{
  "arch": "convnext",
  "model": "self-supervised audio encoder (BEST-RQ)",
  "dataset": "drum patterns on synthesised drum kits",
  "train_examples": 26041,
  "n_mels": 64,
  "hop_length": 160,
  "input": "log_mel",
  "win_length": 400,
  "codebook_size": 1024,
  "mask_prob": 0.05,
  "norm": "layernorm",
  "activation": "gelu",
  "mlp_ratio": 4,
  "inner_norm": false,
  "subsampling": 4,
  "layers": 16,
  "width": 128,
  "kernel_size": 3,
  "init": "kaiming_normal",
  "residual_init": "scaled_by_depth",
  "optimizer": "soap",
  "beta2": 0.999,
  "lr": 0.0024,
  "beta1": 0.9,
  "shampoo_beta": 0.95,
  "eps": 1e-08,
  "precondition_frequency": 25,
  "max_precond_dim": 1536,
  "one_sided": false,
  "adamw_lr_other_params": 0.0019,
  "steps": 11600,
  "batch_size": 256,
  "epochs": 114.0,
  "lr_schedule": "step",
  "warmup_steps": 580,
  "weight_decay": 0.2,
  "adamw_weight_decay_other_params": 0
}
Rows from block 9 of a small self-supervised audio encoder (BEST-RQ), named by matrix and row number. Rows with one number belong to one neuron. Each number is 128 + 32 x the weight over its row's rms, rounded and kept within 0 to 255. All counts start at 0. Numbers have three digits each.
Before each neuron's rows are labels from the 100 clips, of 14848, where the neuron reaches its highest value: "peak on" is the class under the peak; "strongest on" is what is common among them. Only what is clearly more common there than usual is listed. The data: drum patterns on synthesised drum kits.
# fc1: MLP up (model.blocks.9.mlp.fc1.weight, 512x128), inputs 0-63
# fc2: MLP down (model.blocks.9.mlp.fc2.weight, 128x512, transposed), outputs 0-63

peak on: snare
strongest on: march; tempo: 140 to 150 bpm
fc1.50:107140165092125098157178161125128117121060093120093103178120150162109124109174135127098113103101142173104195109127097148079128145137083167107166164074112158094109104129115116126137153173110140
fc2.50:145102135121126119122124115093189117120135164172100194108132131129113152107183160097152151163101139186197106128112084051157160121076143110101093130146150110093125159044127157154143137150169117

peak on: snare
strongest on: snare
fc1.18:112138177149187137194133121095194121156165140132173084101117090228127121078159111115162107125105137144138187124187158126111160120207121124084090117120172143159144226111090126155166124096099141
fc2.18:130116102183164139145156118132102167098072117135141161120127131071148153102157103124164096159049080133152119084141165065118157112095150171089107194145150167130124144051107148147130127143081191

peak on: rimshot
strongest on: march; tempo: 90 to 100 bpm; tempo: 100 to 110 bpm
fc1.489:196130154158143176162154092077108121127143107197084121171143138153110134094129161129139122091127093140113137113150169178164163101096162163178153126200143108130082149173128189169157148126130092
fc2.489:076124133140134125173107114057146088122199101125129123153171149150112174168133114127116127155144195121135131167093157188134105165104146098122166174069134133118141141133172134150137181101102171

peak on: closed hi-hat
strongest on: half-time; tempo: 140 to 150 bpm; tempo: 130 to 140 bpm
fc1.478:095132208140131099181122139115176126092125059138108185132099115118150108146113119106104081114102097093133179143174085119100107166157164164122141134116107182106145154137119097093101146165144108
fc2.478:143122144130150125201130094104082131133182178195074138092124104097176100115104158163105161119113138129095087154178044168136199098130156104167124187119097076201164165098146148114117124118075165

peak on: snare; kick
strongest on: snare; high tom
fc1.372:066163136102096148130113110058151190106148131182146117138133120174103082122109071133115169163109064171122169131144137152173116116079163137134143103167104146112107175122042181065183142089146123
fc2.372:118089108066185161143150107084119112129097156129080089110141134121084095148130058073130149184134107167161149147156139108190092153147138136092080161138133124165153167126120162139156137159160089

peak on: kick
strongest on: tempo: 110 to 120 bpm; bossa nova
fc1.47:078099136126147154100142153085213081116102127145125122142040127211130127141133129109195123087096167132133130085136121213143123158161081115116120090108123131102146139203114134149096130131132147
fc2.47:126149120125141119130147148097034138144167197152164134088128150185159102114075070167106174123074191142148083109142103094139088159134106148166068162101154108120091130102094095141097118090086118

peak on: snare
strongest on: snare; reverberation; text has "reverberant"; tempo: 100 to 110 bpm
fc1.94:090150145190163118070094145117159097107141104146144128114135112145126164173141148193203150112213129115163160099112226078102197113094143151180094141116177178131139149138158135142112175148119160
fc2.94:212143114114086122108150102097109152123112170058109162110143118163124121153106160113107137117133151130149097134062255143126155117178135152138068130132160122164125113108124088099121097102177117

peak on: clap
strongest on: clap; tempo: 90 to 100 bpm; tempo: 100 to 110 bpm
fc1.211:170151034131081104154173102130119110100127085183064121169134088142142094119145153165070110152102104138130123095126108112153159147120102109118176124129080136089100187144136129125168090142124122
fc2.211:157098071133160113123118086141200118125130107109097126152152130101100119090133173043183144104094090114138107104093090102132046186148127132118062149152116152132068115114141093121158148131117131

peak on: rimshot
strongest on: rimshot; tempo: 150 to 160 bpm; tempo: 160 to 170 bpm
fc1.348:091079099096082122083096140191128088141116105139125195185121104086136117068149108067157108137148135157132160137099088075191060094176095102097140183144142230151097091105138166134179107103181111
fc2.348:106113102146104150043162137175149104123165127111122090079168201143130175187114115107098105118105070175127137155168098136183116065173111174127121112100162050133108149086138161142155117116088171

peak on: kick
strongest on: reverberation; text has "room"; text has "reverberant"; four on the floor
fc1.410:129133095172117085099152126083135138104185141147138092152137099139115100124113102117092166140108143155145109141148142134151135153056133141109125182164127127163185188133133079104139165122084112
fc2.410:102144127172100179148049080099099082077112071145098140153112024155140147134140133138172104194077135161116127129093152126166156162113154158133136046104101123040100087142111083063112166118160126

peak on: snare
strongest on: snare; thin (high-pass)
fc1.446:110133162105086102067108123113094143207109157136133082124103125088148089113187069127112060138114110135070226161150120123184102102105147095077124141066186099118098216141083177122089151102160117
fc2.446:115142065134106068062115131177136094191159195129153149155203163106112133126160107118083091116098144128145147146179089106115098125164129163055115185127122149109152157137091143098116111175108130

peak on: kick
strongest on: march
fc1.84:134151078107078115136170119069107161102160121156086106104165165153044143084201068075089147150146151123110180099127158123135146101109103124110102119065149131127125107166191098076143218132111098
fc2.84:108092133140162116139143079037153091118092121145088059085124119117151121133085135113141159124151138113096101127117129094140133143104106103141158151121091105109071143107102155113111155156156119

peak on: rimshot
strongest on: rimshot; march
fc1.255:133094177153106156163158103080126196106107073082080171122100158147111155117157104106170135107125101141139112120158114092132176159171150134178170144173113125111123135108082182144100157137201137
fc2.255:130133118120158160183122159117179133159160151124085129145158205135100157107124131141060129126126127106097102128098146180097082149115142119144191108115144122157115126205131139148115096127108203

peak on: rimshot
strongest on: reverberation; text has "room"; text has "reverberant"; shuffle
fc1.28:127129100081145087176074072087094130139140113130071171127149114196130122164116113119169124154125109115128092114123164152159132175148108124141127165143127098126089187063126123108174166141121168
fc2.28:100107072118150134113158196167172124119182162118114200159122087064106119159144143089120143126135133127103136102167116155131140155145126124212093156091132166159142112126142091158111142093162205

peak on: closed hi-hat
strongest on: closed hi-hat; tempo: 120 to 130 bpm; text has "four"; tempo: 130 to 140 bpm
fc1.391:091127120156192091131150181105130120117148146088119160198101103122114109099097141086097120131150166148152120131073129086144096094149123139126139116185126156148099129129143133159152148129140113
fc2.391:080089140095100093187148159081144115143115103121120144079161161099143125115178121105091125089144148176120161124135113162147139104118179135142095149106163103161088116125101128113147137117148153